{
  "encoder_arch": "resnet",
  "n_mels": 64,
  "encoder_stem": "deep",
  "decoder_positions": "sincos"
}
Rows from block 8 of the audio encoder, named by matrix and row number. Rows with one number belong to one channel. Each number is 128 + 24 x the weight over its row's rms, rounded and kept within 0 to 255. All counts start at 0. After the name is the row's rms in percent of the matrix's.
# convs0: first 3x3 conv (encoder.blocks.8.convs.0.weight, 96x96x3x3), inputs 24-47, a 3x3 kernel for each
# convs1: second 3x3 conv (encoder.blocks.8.convs.1.weight, 96x96x3x3, transposed), outputs 24-47, a 3x3 kernel for each
convs0.9 112 [145 133 102 114 132 130  97 127 149  72 119  97 141 136 140 128 138  87 100 132 148 129 102  99 106 126 143 111 131 114 172 151  71 120 157 136 140 116  94  84 120 135 104 113 146  89  84 110 121 108 137 112 100 126 116  69 112  90  92  86 118 145 131 159 116 132 125 135 132 134  85 113 132 180 153 113 138 143 100 107 143 154 117 132 148 131  98 114 108 120 171 149 134 106 136 142 130 120 165 137 123 140 128 129 116 117  99 116 160 170 150  86 127 144 142 127 111 105 138 139 135 160 125 121 104 130 109  74 119 133 123 135 145 152 150 152  87 133 138 121 142 149 149 140 133 129 147 141  84 109 115 106 130 163 155 153 147 119 113 138 165 112 159 176 147 118 129 149  98 114 129 128 108 102 117  91 125 120  93 117 100 135 117  76 123 108  97 130  89  85 126 125 116 167 139 132 106 124 167 174 162 131 164 163 126 116 163 103 139 120 106 128 166 141  94 134]
convs0.10 098 [121 161 130 153 168 120 136 144 122 113 150 103 141 114 111 109  93 126 131 121 128 147 182 118 135 118 144 169 119 107 161 166  80 202 143 160  92  87 122 165 125 167 124 110  92 167 142 131 130 179 168 118 104 126 138 161 132 127 110 117 124 127  98 153 147 170 152 160 122 146 155  99 155 115 129 141  90 125 129  90 146 146 151 130 136 124 122 132 137 111 116  97 128 124 136 127 105 105 138 101 123 132 118  88 150 129  93 142 141 126 119 148 142 112 134 147  95 111 160 136 119 120 127 123  93 142 128 152 134 133 133  84 114 125  93 127 156 150 154 204 183 125 158 142 137 150 116 108 117 134  87  98  85 120 121 147  98 129 138 117 135 160 124  88  96 136 159 157 118 121 116  97 116  98 121 128 103  89 132 139 109 106 119 165 150 142 122 116 120 102 143 129 111 146 138 108  87 140 118 123 132 120 124 134 111 104 158 118 153 109 148 169 103 151 145 120]
convs0.11 110 [127 167 132 141 113 142 100 150 127 143 149 161 109 107 145 147 118 178  86 112 125 112  96  90  94  98 123  90  90 137  95 127 132 127 143 144 122  97 101 159 174 145 124 191 122 117 127 171 102  92 141  89 100 140 144 153 168 130 115 104 151 142 151 143 160 104 108 153 109 171 134 129 173 177 161 160 132  99 134  87  76 145 141 154 153 146 139  99 107 121 142 121 140 154 109 129 118 127  98 112 117 106 120 120 119 112 108 160 150 133 141 101 124 136 142 119 117 102 119 116  92 116 100 112 166 141 139 108  85 154  98 101 124 132 120 124  85 132  93  73 103 121 112 113 136 131 161  77  98 127 136 128 104 119 157 174 128 129 111 175 127 125 173 183 131 159 158 143 132 118 128  98 165 144 117 150 160 104 131 140 117 116 107 112 104 122 128 107 135 104  96 130  89 126 113 123 138 160 152 149 141 153 174 118  98 111 129 143 120 150 126 145 132 107 122 141]
convs0.12 091 [122 138 129 101 134 116 130  97 128 117 141 125 159 128 138 145 167 165 111 102 137 128  94  89 172 122 138 107 128 111 113 119 131 129 135 162 138 125 141 112 108  95 133 103 101 105 127 111 165 134 138 109 166 131 128 148 128 131 134 131  96 128 129 124 102 104 167 147 115 101 142  89 143 131 147  98 122 128 132 152 120  81 131 109 117 120 136 135  89 120 142 105 102 131 136 123 184 105 119 131 155 173 108 118 131  83 104 151  98 132 137  94 111 110  95 102 101 169  96 103 102 126 100 143  98 144 111 128 126  83  96 152 139 117 106 135 147 118  88 159 132 129 124 115 136 139 115 139 141 133 151 112 158 148 114 110 129 145 137 139 103  95 143 132 144  97 189 126 136 135 111 126 127 126 162  75  85 193 138  76 119 122  91 128 125 153 129 160 122 111 141 131 143 138 158 112 115 101 117  79 144 168 130 140 147 128 142 115 183 146 125 186 133 126 123  99]
convs0.13 099 [132 180  93 138 132 122 179 167 197 100 131 125 130 112 191 138 119 160 104 135 112 102 121 104  88 151 150 158 146 172 127 144 160 153 125 106 107 127 104 153 127 113 124  99 124 145 123  84 124 108 112 140 154 144 115 138 120  63 127 156  84 124  92 139 126 127 131 158 115 173 162 119 122 113 126  99 119 164 101 119 145 162 167 106 142 133 141 155 109 155 115 162 167 166 120 117 126 121 117 151 138 118 141  81  81 135 146  87 121 118 140 108 149 136 111 128 149 111 117 111 137 108  88 171 135 155 154 131 160  75 164 139 128 137 174  90 117 167  81 100 136 150 117  92 164 133 152 114 178 204 126 132  93 133 112 142 113 132 129 161 123 117 151 136 146 123 149 108 146  88 105 135 134 145 136 104 150 114 146 127 130 149 135 155 158 105 123  84 101 103 139 163 110  93  88 135 120  95 141 162 168  98  72  76 105 116 126 145 149 180 174 166 127 132 145 155]
convs0.14 099 [ 79 128  98 100 159 136  78 109 117 147 123 124  99 103 111 152 153 137 147 133 118 130 135 137  99 133 136 140 119  88 189 178 125 114 147 112 145 111  99 150 120  96 178 139 133 105 115 124 137 125 109  96  85 112 100 126 108 129 115 112 144 149 142 130 154 166 125 186 155  96 136 153 155 113 119 142 126 100 145 149 133 153 125 110 121 130 111 147 155 152  91 167 129 123 111  91  84  74 103 127 120 120 150 131  98 139  88  38 188  94 138 132 119 110 148  88 153 132 124 136 113 106 132 111 122 105 104 102 155 118 109 113 119 120 131 131 156 155 121 107 140 124  70 161 109 134 120 119 110 117 129 131 110 113 101  90  96  88 126  99 104  90 103 131 182 158 129 150 129 149 122 184 109 134 129 124  98 110 125 129 128 130 137 140 145 134 109 141 134 138 161  99 154 153 104 105 120 135 139 117 101 129 129 140 119 141 120 142 193 138 128 162 108 117 109 108]
convs0.15 106 [128 157 115 122 132 117 130 152 143 161 140 123 143 136 138 140 146 135 159 145 105 153 138 108 129 118 143 127 174 125  75 152 125 160 148 134 176 162 137 181 101 155 152 127 128 138 126  97 134 136 111 118 150 147 102 123  93  97 120 112 110 108 148 118 127 175 110  98 128 124  84 143 147 140  76 117 130 108 182 127  59 154 138 137 147 133 141 130 126 141 129 124 121 137 160 104 131 133 160 149 178 134 122 162 139 130 135 149 113 139 107 103 140 118  95 104 138 140 111 127 115 161 151 128 140 149 133 137 130 104 125 113 107  96 143 159 141 126 170 149 115 199 141 130 113 125 144 134 137 134 149 113 147 134 105  83 164  98  62 182  98  66  93  86 102 110 116 101  52 117  87 115  86  79 177 117 116 147  85 152 173 113 154 117 104 127 114 117 129 126 131 128 165 107 115 153 132 130 137 143  86  86  99 139  92 150 151 133 173 154 114 113 116 148  92  97]
convs0.16 101 [142 117  94 140 126 141 124 138 150 171 149 117 171 146 129  88 134 148  86 124 113 167 146 118 109 135 139 118  92 127 112 125 119 113 127 104 138 150 157 142 210 123 102 154  95  94 117 136 136 140 174 118 109 135 171 183 136 119 112 120 143 126 102 139 129  87 103 130 147 119  90 126 161 146 159 121 121 130 103 118 144 127 134 152 138 127 105 150 150 150  99 110 136 173 146 147 111 135 151 103 120 167  73 100 164  89 145 147 123 115 133 141 139 143 117 130 144 182 159 131  65  96 131  98 118 114 162 117 105 106 136 117 135 145 113 112 121 118 159 137 116 166  98 107 134  40  60 161 178 143 144 128  97 171 126 133 169 132 106 126 120  72 118 111  97 143 163 142 118  97 162 140 107 101 139 147  93 125 118  80 150 129  93 158 174 135 148 165 170 117 133 134 171 141 110 100 112 158 135 149 152 129 125 150 122 124 131  82 128 152  85 136 159 123 117 160]
convs0.17 091 [102  68 140 117 147 128  97 148 151 150 135 115 141 120 140 164 114 150 144 127 131 107 135 110  82 123 124 174 153 151 136 143 136 147 121 120 127 133 104 134 118  90 120 134 100 205 164 155 176 149 124 135 100 130 180 142 171 105 125 123  96 139 135  97 117 116 155 144 128 124 154 145 131 119 142  89 103 168 129 150 172 114 138 128 158 125 120 132 142  86 113  96 121 145 125 151 159 149  90 193 135 175 180 149 124 153 149 123 133 103 148 153 133 123 128 127 131 135 134 119 118 105 139 123 104 104 133 148 130 111 140 131 120 147 113 108 140 139 110  87 126 136 109 140 114 105 102 107  99 109  96 101 135 136 133 105 101 140 161 124  83  97 128 166 111 128 145 107 130 125 117 129  87  99 129  98 120 140 107 158 150 125 118 101 109 108 170 140 159 164 112 130  91 113 111 152 163 130 113 121  94 123 102 145 148 176 120 134 169 135 121 133 125  94 110 107]
convs0.18 086 [ 77 147 116 145  93 126 123 155 140 141 116 109 164 133 137 164  81 136 117 149 149 140 150 110 164 163 150 176 112 128 105  90 127  96 102 123 110 145 145  99 118 132 104 133 178 102 101 104 150 152 151  97  70 118  98 134 116 168 161 132  89 102 100 132 115 133 157 203 117 139 155 195 131 124 139 109 114  97 118 122 107 132 129 141 131 113 127  91 126 113 100 149 148 142 102 103 111 133 149 157 110 146 127  84 101 130 128 152 183 172 154 159 154 145 118 122 117  73  99 114 162 145 132 138 118 124 135 177 117 139 150 153 112 159 114 128 141 189 133 141 141 114 114 129 119  83 109 153 129 119 119 140 140 110 138 107  82 117 115 106 130  95 103 110 127 117 124 134 140 113 135  99 136 122 139 158  88 140 146 132 156 140 121 181 142 117 136 145 142  98 125 139 135 134 160 122 126 155 125  93  87 123 119 133 130 119  92 160 177 107 108 127 100 111 105 147]
convs0.19 104 [123 111 102 113 145 108 101 140 159 177 155 106 118 176 143 127  83  98 146  80 119 104 105 111 153 164 128 164 182 178 123 116 138 140 123  71 119 105 107 135  95 125 107 131 153 122 170 175 128 136 119  92 113  98 113 138 139 109  94  90  78  84 125 123  90  63 104 123 129 116 139 180 130 132 178 165 130 132  93  96  83 146 126 127 146 138 103 161 126 122 134 153 119 112 148 118 141 171 152 108 128 130 106 152 151 108 148 124 143 134 101 140 139 113 109 158 119 125 111 180 140 163 140 101 109 103 126 154 131 132 162  86  98 142 154 102 128 159 130 124 160 123 106 120 145 135 140 128 117 136 101 148 113 159 177 168 119 117 150  91 160 147 142 131 144 103  96 152  72 140 148 137 149 111 123 106 112 141 127 169 128 129 124 126 115 112 150 149 121 148 172 147 163 132 125  87 126 114 113 130 143  92 124 132 124 149 130 117  82  99 129 109 129  85 112 144]
convs0.20 100 [145 149 125 155 166 121  91 135 139 161 169 187 114 139 117  94  99 152 136  68 110  84 130 119  86  92 137 112 121 108 164  92  95 122 129 115 147 131 136 123 136 142 135 125 104 103 131 154  81 109 127 143 117 151 107 125 112  74  86  80 117 118 128 124 108 143 121 131 128 116 112 111 151 168 114 137 101 110  93  82 122 157 151 167 124 138 139  77 105 159 122 136 107 150 101 152  79 105 109 117 121  65 114 150 105 105 117 123  88 134 135 106 155 137  65  90  80 120 142 150 163 132 154 145 138 141 162 167 172 129 144 148 110  98 163 120 113 122 100 140 141 146 102 143 159 128 114 132 126 149 119  95 124 153 177 152 139 128 162 137 121 120 147 154 133 170 115 120 126 165 145 156 129 109 121 153 151  99  99 147 133 130 128 111  79 154 114 162 138 111 157 124 118  96  86 122 177 152 126  87 123 144 109  85 126 126 113 157 164 168 107 139 143  97  94 133]
convs0.21 102 [167 136 119 123 112 128 114 116 172 128 118 134 102 137 116 124 147 144 172 133 121 127 120 138 132 139 100 187 177 185 144 138 132 122 107  81 142 116 117 142 103 110 142 127 110 159 164 181 125 121 109  76 112 109  98 144 171 119 105  82 120 130 102 164 127 105 119 112  78 136 124 162 121  95 105 135 125 124 109 147 140 136 120 106 148 129 151  53 110 153 122 102 128 133 149 121 145 149 148 114  75  98 105 139 149 132 139 133 145 137 147 172 132 160 116 155 190 119 108 108 122 163 109 141 104  91 172 149 189 127 137 166 124 125 122 112 118 178 100  86 126 134 132 140 160 152 148  79 102 129  91 127 133 125 160 160 124 166 174  97 109 137 133 167 134 145 137 141  98 127 145 125 126 109  70 110 137 140 142 157 157 101 106 107 122 110 129 143 145 138 118  95 174 150 135 122 145 168 107  67  83  99  91  52 157 164 162 132 122  84 129 108 117  97  72 101]
convs0.22 101 [100 125 193 115  96 166 152 150 111 144 133 151 122 135 141  88 135 131 101 115 141  97 141 132 130 143 150 132 175  97 158 179 149 112 117 125 135 109 122 155 133 142 165 121  99 137 135 161 167 132 122 156 113 115 117 110 139 140 111 124 105 124 157 122 111 117 143  91 129 135 127  93  80 100 148  98 116 115 124 117 135 109 142 124 132 123 106 121 117 100 146 217 135 140 167 122 113 145 151 151  99 131 103 148 124 138  92 104 118 140  93  53 107 129 100 118 125 138 135  94 146 147  94 161 157 147  84 119 119 126 107  99 191 100 166 115 113 146 132 106 146  91  96 157 139 169 139 149 158 119 119 131 143 120 142 143 147 147 108 129 137 109 126  86 114  70 120 106  88 118 116 109 124 120 133 158  55 154 144 103 107 146 152 108 135 128 122 139 130 116 139 111 116 119 152 152 118 154 133 110  98 130 120 147 132 181 187 147 135 146 158 145 175 137  95 158]
convs0.23 115 [131 123 140 153 123 128 112  94  92  95 128 147 137 173 152 113 151 144 100 141 140 115  91 123 112 136 146 171 155 132 156 139 105 119 154 134 142 145 127 161 115 116 138 102 157 137  96  90 123 143 150 114 138 137 115 144 118 137 114 123 110 127 144 175 119 140 157  87 150 120  81 111  93 129 119 126 130 140 177 170 155 130 115 125  95 105 104 140 123 134 145 135 116 136 180  85 131 147  74 130 144 133 130 123 133 128 135 161  95 125 172  89 135 126 161 183 167 121 131 140  89 130 141 120 113 142 147 130 141 156 110 135 111 131 149 117 104 170 120 116 176 119 153 184 110 137 128 160 131 113 110 133 142 150 130 164 113 112 148 144 127 174 127 153 165 110 133 127 152 157 144 158 123 140 115 128 152 102 136 112 119 125 152 134 117 122 122 143 128 114 166 176 150 167 155 113  91 106 133 133  91  70 103 106  94  96 122 126 126 158  71 102 133 125 145  98]
convs0.24 096 [122  99 129 116 105 130  82  90 129 113  99 107 143 164 194  94 153 133 107 102 108 113 116 126 147 105 106 103 120 118 110 128 108  84 111 130 159 122 168 138 104 176 160 125 139  93 115 124 154 120  84 143 114 110 157 127 155 112 112 143 136  93 122 125 102 152 117 109 134 161 143 123 153 144 133 111 144 115 141 119 117 156 119 132 149 126 138 148 105 120 110 159 120 131 148 114 141 134  94  78 105 117  87 100 115 132 100 119 137 152 139 114 130 169 126 101 148 151 152 180 196 183 140 153  98 126 119 125 131 137 117 160 107  86 153  80 143 192 114 118 165 116  69 185 143 154 110 107 123 146 117 144 126 132 101 145 107  82 158 112  81 142  84 108 110  91 135 132 135 126 101 157 165 144 124 131 163 124 122 128 103 111 111 118 153 140 120 111 131 103 140 116 125 125 135 140 110 135 173 143 134 128 119 124 162 163 143 120 138 114 114 140 128 145 168 172]
convs1.9 105 [106 125  88 132 112 129 119 124 116 147 111 146 149 155 123 167  97 101 168 151 163 115 175 165 117 110 136 160 138 101 105 136 131 127 124 124 117 152 159  88  81 102 132 115 148 108  85  78 157 165 141 138 151 131 110 168 154 150 148 138  76  93 104 160 121 139 147 123 106 147 169 125 137 161 154 122 137 117 173 149 120 127 110 156  92  92 113 100 102  95 154 131 104 125 124 128 133 149 153 106 138 115 109  78 118 123  87 115 107 129 121 117  95 157 136 144 114 154 164 160 105  96 111 124  96 117  86 157 163 146 120  91 126 109 119  79 112  87 149 145 136  90 128 132 143 126 115 135 137 172 161 117 145 127  92 128 107 120  97 151 133 154 101 120 117 134 133 188 143 111 152 100 122  97 114  98  99 158 116 100 133 118 129 119 135  98 155 118 133 141 115 142  94 107 118 120 159 120 124 147  86 155 187 204 126 142 145 129 109 136 114 144 141  70 128 122]
convs1.10 098 [127  98 129  91 103 134  87 118 161 126 107 117 123  84 116 154 117 125 139 119 124 131 106 114 111 128 120 132 128 118 162 184 135  95 142 125 132 141 141 107  69 104 134 133 154  83 123 122  87 104  90 122  99  93 138 107 142 114 106 144 133 104 115 153 113  89 136 117 175 143 121  94 117 159 132  82 135 131 104 101 115 149 103 132 165 111 108 149 103  94 132 130 122 162 128 118 112 123 154 150 227 170 122 168 152  98 135 146 172 125 106 150 124 131 163 160 149 129 122 136 143 141 100 142 125  91 144  78 109 132 126 115 138 111 106 120 153 115 104 103 163 126 152 136 143 111 112 179 132 157 155  97 142 135 146 134 121 112 122 114 133 132 102 132 142 123 154  97 160 118 124  94 119 127 116 120 107 110 141  92  97  87 140 118 114 112 150 128 129  98 159 169 132 140 117 159 109 151 120 138 138  86  99 140 123 130 153 101 109 135 118 151 147 127 156 146]
convs1.11 106 [126 161 162 112 134 131  93 105 107 145 108 141 131 139 135 122 152 120 140 163 157 135 150 144 100 111 103 179 162 119 139 152 122 112  91 116 130 105 122 141  96 158 129 114 135 141 129 117 105 115 117 152 153 138 113 143 153 121 122 112  85  81  96 126 136 111 109 119 124 161 147 160 124 140 128 151 129 147 166 162 120 151 114 123 144 121 126 139 146 123 123 108 154 112 139 181 160 134 173 123 121 137 121 138 155 121 135 130 151 146  94 129 152 127 103 155 133 143 136 124 122  95 126 108 100 120 160 115 136 101 125 123 136 167 121 161 133 138 106 145 116 131 137  98 116  87  76  89 112  89 103 106 159 103 148 125 110 126 117 145 147 108 134 109  87 140  94 153 167 151 113 139 111 119 140 134 109 185 104 116 134 121  99 113 120 137 133 163 138 139 185 111 123 192 122 151 195 158 129 158 132 146 133 151 146 111 110 150 160 151 142 156 171 136 136 149]
convs1.12 094 [122 138 124 114 112 141 116 101 130 163  92 146 159 126  91 160 124 143 162 126 118 149 150 143 123 156 178 154 179 143 181 128 128 134 116 123 136 125  81 138 151 140 163 157 156 118 130 101 155 168 110 107 100 114 160 180 144 134 116 143 166 160 151 106 100 130 173 144 131 125 130 120 144 130 151 135 119  97  89 144 149 158 134 100 124 161 138  92 138 131 133 152 153 104 134 129 134 151 110 146 128 134 126 102 139  93 120 145 118 120 150 156 121  92 106 115 130 119 139 137 108 167 165 127 125 111 135 115 155 167 131 116 152 121 178 168 129 123 131 106 166 138 118 133 168 181 173 122 136 132  61 108 109  95 163 134 127 158  98 108 120  93 121 123 148 101 131 127 113 121 118 152 120 132 103 114 122 127 131 103 139 119 122 101 133 107 119 125 119 132 214 188 122 135 116 154 141  97 140 144 139 168 185 143 139 141  85 110 144 127 130  91 114 118 136 153]
convs1.13 098 [100 144 131 163 125 137 123 106 152 144 125 127 128 142  59 124 130 107 122 128 144  98 121 102 106  82 118 101  98  97 139 140 119 118 164 137  75 133 141  88 119 147  85 103 139 152 151 108 140 166 138  92  73 129 119 161 153 168 118 139 134 110  98 117 149 144 143 157 118 144 111 106 143 123 126  74 140 135 123 103 114 128 143  98 127 156 154 143 145 106 101 125 131  88  72 110 160 130  98 101 123 131 138 126  97 143 154 137 146 151 133 122 124 180 102 145 121 118 116  91 169 163 111 132 113  78 128 173 130 113 116 120 159 112 141 169 118 115 172 114 126 155 162 121 179 156  85 128 161 116 123 126 144 132 125 128 138 115 113 110 169 141 124 129 126  62 109 105  96 136 132 127 113 141 110 114 112 119 114 142 139 109 114 104 114 125 170 122 140  76 127 139 126 114 155 128 107 144  89 108 100 120 111 116 137 165  76 106 110 128 121 139 131 148 148 163]
convs1.14 100 [115 104 112 130 129 134  94 140 136  86  99 150 139 101 130 107 104 109 147 145 111 125 129 109 128 154 106 152 151 127 118 159 141 125 164 160 134 130  95 149 138 126 124 119 116 165 122 152 143 131 127  65 107 100 111 121 137 114 100 107 126 111 137 111 107 148 147 124 109 154 163 162 109 112 113 107 117 149 115 104 110 141 136 171 155 148 144 130 125 118 116 170 119 150 133 142 148 104 145 174 185 120 124 132 138 129 119 112 123 139  75 123 142 122 107 147 108 153 165 153 122 130 111 139 124 123  84  97 146 119 119 108 110 105  91  93 143 161 113 130 118 139 112 170 180 174 107 151 143 106 150 131 142 122 113  93  95 111  91 115 126 119 150 155 108 119 181 110 127 122 147  57 134 131  84  92 140 119  79 106 102 134 126 100 105 146 134  82 122 125 105 149 138 114 136 130  99 156 134 129 101 138 156 148 163 137 118 131 131 142 147 127 132 119 104 123]
convs1.15 110 [116 108 144 140 144 126 162 133 158 119  85 136  95  83 161  80  76 180 130 129 125 148 157 148 157 158 111 114 108 153 185 117 114 176 155  94 117 113  96 103 143 101 147 136 137 135 126 150 149 142 113 111 108  96 142 112 194 136  90 154 152  72 149 145 109 133 128 106 141 118 124 127 149 143 143  99 146 117 100 145 156 113 140 123 143 150 120 133 166 141 111 146 138 100 124 120 132 105 102 134 119 131 122 136 101 117 149  71 126 107 149 136 114 140 153 115 166 166  85  85 131  91 130  93  96 104  93 156 124 114 166 125 116 114 116 153 147 100 129 154 131 131 141  77 102  97 118 120  92 114 150 101 168 126 156 128 140 167 132 103 147 127 113 107 160 122  98 110 118 117 153  88 126 175 112 115 159 128  95 179 123 152 114 132 163 124 124 156 121 111 104 116 112 128 119  83 130 127 107 134 110 131 127 133 156 112 161 125 114  92 138  90 112 112  75 111]
convs1.16 098 [149 142  84 133 145 120 147 135 117 120 143 140 106 166 156 129 162 131 105  72 111 104 142 123 139 132 122  96 127 168 108 132 158  91 184 130 187 115 159 134 129  97 123  95 116 127 144 129 133 108 110 152 122 114 162  75 147 165 132 132 128 147 142 108 144 123 118  98 144 107 105 122 111 124 110 154 137 153 185 148 120 148  67  98 165 113 117 126  80  98 154 158  99 108 102 111 156 162 125 135 128 145 146 132  82 104 133 114 110 131 127  91 107 112 112 155 124  93 115 120 152 119 126 104 155 120 115 107 145 126 109  84 125  73  83 105 112 105 110 134 116 143 108 157 145 156 134 134 164 132 126 160 125 117 108  87 112 172 140 131 116 121 120 111 126 113 127 139 119 104 119 111 165 123 136 118 156 122 180 126  98 117 128 161 158 111 134 114 110 140 132  98 132  93 136 101 173 129 121 103  68 126 153  99 161 205 160 105 144 108 143 169 112 154 147 173]
convs1.17 089 [168 117 127 170 153 163 147 165 184  91 109 105 131 104  71 158 160 116 103  78 101 106 122 128 130 116 141 127 136 115 171  94 114 156 160 159  98  87 126 129 128 131 121 153 190 111 124 114  98 150 111 143 145 135 155 138 127 152 110 118 159 157 131 121 121 133 125 102 100  69  93  78 144 123 127 170 166 170 178 165 164 118 150 154 159 126 152 187 112 133 157 132 174 125 122 131 114 134 113  87 156 123  99 147 116 166 124 139 147 116  89 150 109 129 114 130  74 118 110  99 102 124  96 136 111 125 144 148 153 146  97 111 174 137 112 146 150 133 131 135 141 126 137 136  85 135 149 160 159 162 139 145 178 132 117 108 134 123 105 118 118 122 156 128 110 132 144 143  90 131 146  97 104  99 155 130 107 121 153 124 106 102 110 135 138 136  82  97 134 137 115 140 112 124 122 120 136 130 107 115 160 111 125 115 120 124 126 110 144 156  82 135 189 136 159 181]
convs1.18 087 [138 131 102 111 131 156 107  98 130  73 113 114 128 142 117 134 133 119 105  94 137 186 161 195 106 111 117 151 133  87 132 105 137 122 166 161 116  99 134 139 139 198 148  95 127  93 126 128 179 145 105  99 142 138 145 191 204 119 101 118 168 134 148 110 152 146 134 137 114 186 191 158  88 114 136 109  94  77 119  71  93 135 105 104 169 137 159 114 140 149  75  72 130 116  65 117  92 132 167 104 131 102 100 146  94 126 145 149 130 117 124 118 119 122  93 106 110 138 124 148 156 141 153 134 120 111 140 141 108 113 136 131 137 130 121 122 109 133 120 126 124 104 119 132 121 140 166  94 114  95 122 120 196 137 135 202 175 107 134 127  72  94 139 147 106 126 138 148 126 130 122 153 161 106 141 145  92 143 136 117 137 139  93 166 181 153 118 119 122 124 136 121  93 121 108  93 103 131 135 127 100 145 121 123 120 116 173 131  90  77 132 132 115 102 106 138]
convs1.19 101 [138 151 145 128 118 153 122 103  93 103 131 132 161 139 158 172 177 145 114 108 112 142  99 117 111 130 133 109 104 115 109 130 113 173 165 141 110 154 131 100  86 154 163 154 178 135 113 113  84  89 141 143 163 158 136 167 175 166 101 131 131  99 116 124 139 172 105 145 153 111 159 142 134 132 124 170 206 150 124  96  97  97 101 122 125 108 133 114 117 133 113 136 118 123  95 137 133 149 105  73 125 148 137 127 155 130 159 131 133 119 113 151 105  98 138 115 117 161 141 139 128 122 131 145 158 127  93 110 122  84 109 150 112 166 201 131 147 115 108 145 126 109  84  88  98 132 172 114 164 171 138 138 144 104  85 115 105  79 106 130 150 101 124 135 153 156 149 147 111 110 116 148 134  95 115 135 119 154 138  91  97 121 118 141 118 121 137 108 158 159 125 121 142  91 107 144 155 128 126  92  76 150 130 126  94 149 112 116 128 147  95 120 135 141 162 127]
convs1.20 097 [ 83 131 120 118 125 163 194 139 146 140 152  94 121 127  98 110 116 115 108  80  65 140 134 159 160 132 133 133 142 171 134 109 138 139 140 129 125 128 144  96  95 130 109 125 142 157 118  81 164 137 137 107 140 130  84 106 161  87  88  96 127 127 138 109 139 170 129 113 161 131 141 160 100 111 125 114 141  84 116 164 169 140 123 137 131 151 122  97 123 121 143 126 164  90  94 122 133  89 128 122  82 126 162 138 164 162 156 154 123 121 118 129  98 124 139 128 137 122 126  82 124 118 116  82 127 166 110 126  90 151 119 116  94 118 101 141 140  86  81  94 135 154 136 108 161 130 105  88 117 108 147 113 144 151 146 142 126 178 123 136 140 122 141 153 105 144 122 135 116 153 154 135 111  93 125 123 138 157 120 127  89 122 154 131 131  96 102 120 143 119 160 154 107 149 137  86 118 156 111 166 149  96 140 101  89 109 112 144 133 124 135 157 138 114 151 137]
convs1.21 099 [116 128  84 146 136  91 121 115 116 152 162 153 168 136 151 128 113 101 104 114 121 141 118 146 141 145 152 126 128  76 131 115  80 146 170 146  77 117 146 151 133 199 120 154 133 124 122 142  86 126 144 132 173 155 154 108  91 149 134 143 123 155 154 100 196 116 119 154  99  99 115 134 134 122 110 152 143 194 128 126 129 104 157 155  95 127 162 139 149 169 112 190 174 126  94 142  87  63 122 123 124 120 119 116 144 139 128  96 124 143 128 135 148 105 119 117 105 132 127 114 121 138 141 155 125 134  92 120 123 115 178 122 153 189 157 110 118  94 120 149  90 134 123 121  91 136 157 125 150 146 112 150 169 116 138 176 123  90 137 143 128 141 181 112 121 130 140 114 111 137 125  92 109 132 100  98 144 149  92 160 121 126 127 146 147 111 143 108 138 151 129 136 149 110 111 123 104 131 111 124 140 117 109 119 118 157  90  98 159 138 115 124 139 177 149 130]
convs1.22 103 [ 93 108 114 112 133 146 130 142 137  93 138 140 139 119 129 122 139 138 164 132 117 160 106 151 124 124 106 124  90 101  98  86 101 148 114 125 107 174  77 108 126 139 117 122 154 158 146 183 139 156 134 136 151  99 165 147 125 172 115 155  95 110 149 159 103 142 108 118 144 108 135 100 110 137 149 136 122  77  84 154 121 114 171 148 126 139 112 106  82 154 137 154 142 125 152 157 145  84 138 126 129 178  95 109 193 131 168 104 139 157 146 137 105 174 138  99 143 135 174 138 126 157 157 133 125 136 124 140 135 127 157 116  86 124 159  86 137 134  86 129  96 101 148 143 124 121 126 107 136 138 135 112  87 160 170 127 176 122 123 151 104 116 100 116 152 110  81 126  95 130 131 116  99 122  84 112 136  91 106 167 128 122 126 103 105 145 126  98 144 157 156 130 134 154  93 148 111  89 130 114 126 117 107 111 152 116 116 122 153  89 134 152 101 115 176 128]
convs1.23 117 [140 126 124 151 127 127  77  79 134 137 172  99 150 121 132 125 111 117 127 134 128 119 136 121 161 105  99 150 143 167 148 141 136 120 123 112 123 206 126 110 135 129  85 115 110 101 117 142 107 157 140 113 136 106 131 185 102 130 147 138 108  91 157 146 130 112  87 143 135 111 117 109 151 102 126  78  94 140 110  86 112 119 105 100 159 160 140 123 138 110 138  93 148 114  94 170  96 156 189 110 104 139 129 107 152 126 107 128  82 111 155 158 139 105 177 117 147 100 138 133 139 110 137 145  99 137 105 153 145 142 135 139  97 164  98 133 194 106 140 131 109 125  91  97 114 133 110 158 159 201  81 167 166 127 144 164 148 206 142 139 138 107 128 107 107 153 119 144 113  95 129 125 131 116 145 138  93 129 133 125 131 149 147 134 133 112  67  85 137  89 127 164 137 149 143 129 162 175 124 108  80 102 117 116 106 140 129 107 130  81 113 136 114 149 138 148]
convs1.24 096 [124 135 120 128 110 121 118 118 143 125  81 151 101 130 113 127 194 134 119 132 133 113 117 151 137 109 126 131 144  76  97 110  90 114 132 142 103 152 109  90 140 122 168 150 124 118 122 121 126 144 136 139 172 164 120 117 140 111 132 155 139 130 157 144 130 123 136 133 105 175 156 116 132 111 120 139 105  78 107 173 139 119  86 114 123 119  97 130 133  86 124  98 114 131 121 155  86 124 170 116 104  91 125 107 130 159 110 132 132 140 118 143 164 155  94 101 124 137 117 111 150 156  92 155 158 154 126 169 157 140 204 147 146 152 158 119 143 104 160 145 128 114 199 143 159 157 150 106 119 115 103 137 152 139 131 125  95 158 118 102 140 142 107 105 134 131 136  87 138 145 145 169 132 137 162 104 139 199 113 137 108 151 107 102 110 152 119 160 109 129 138 128  99 139 143 113 110 103 138 149 130  93 125 126  74  92 103 143 160 116 131 136 157 101 105 109]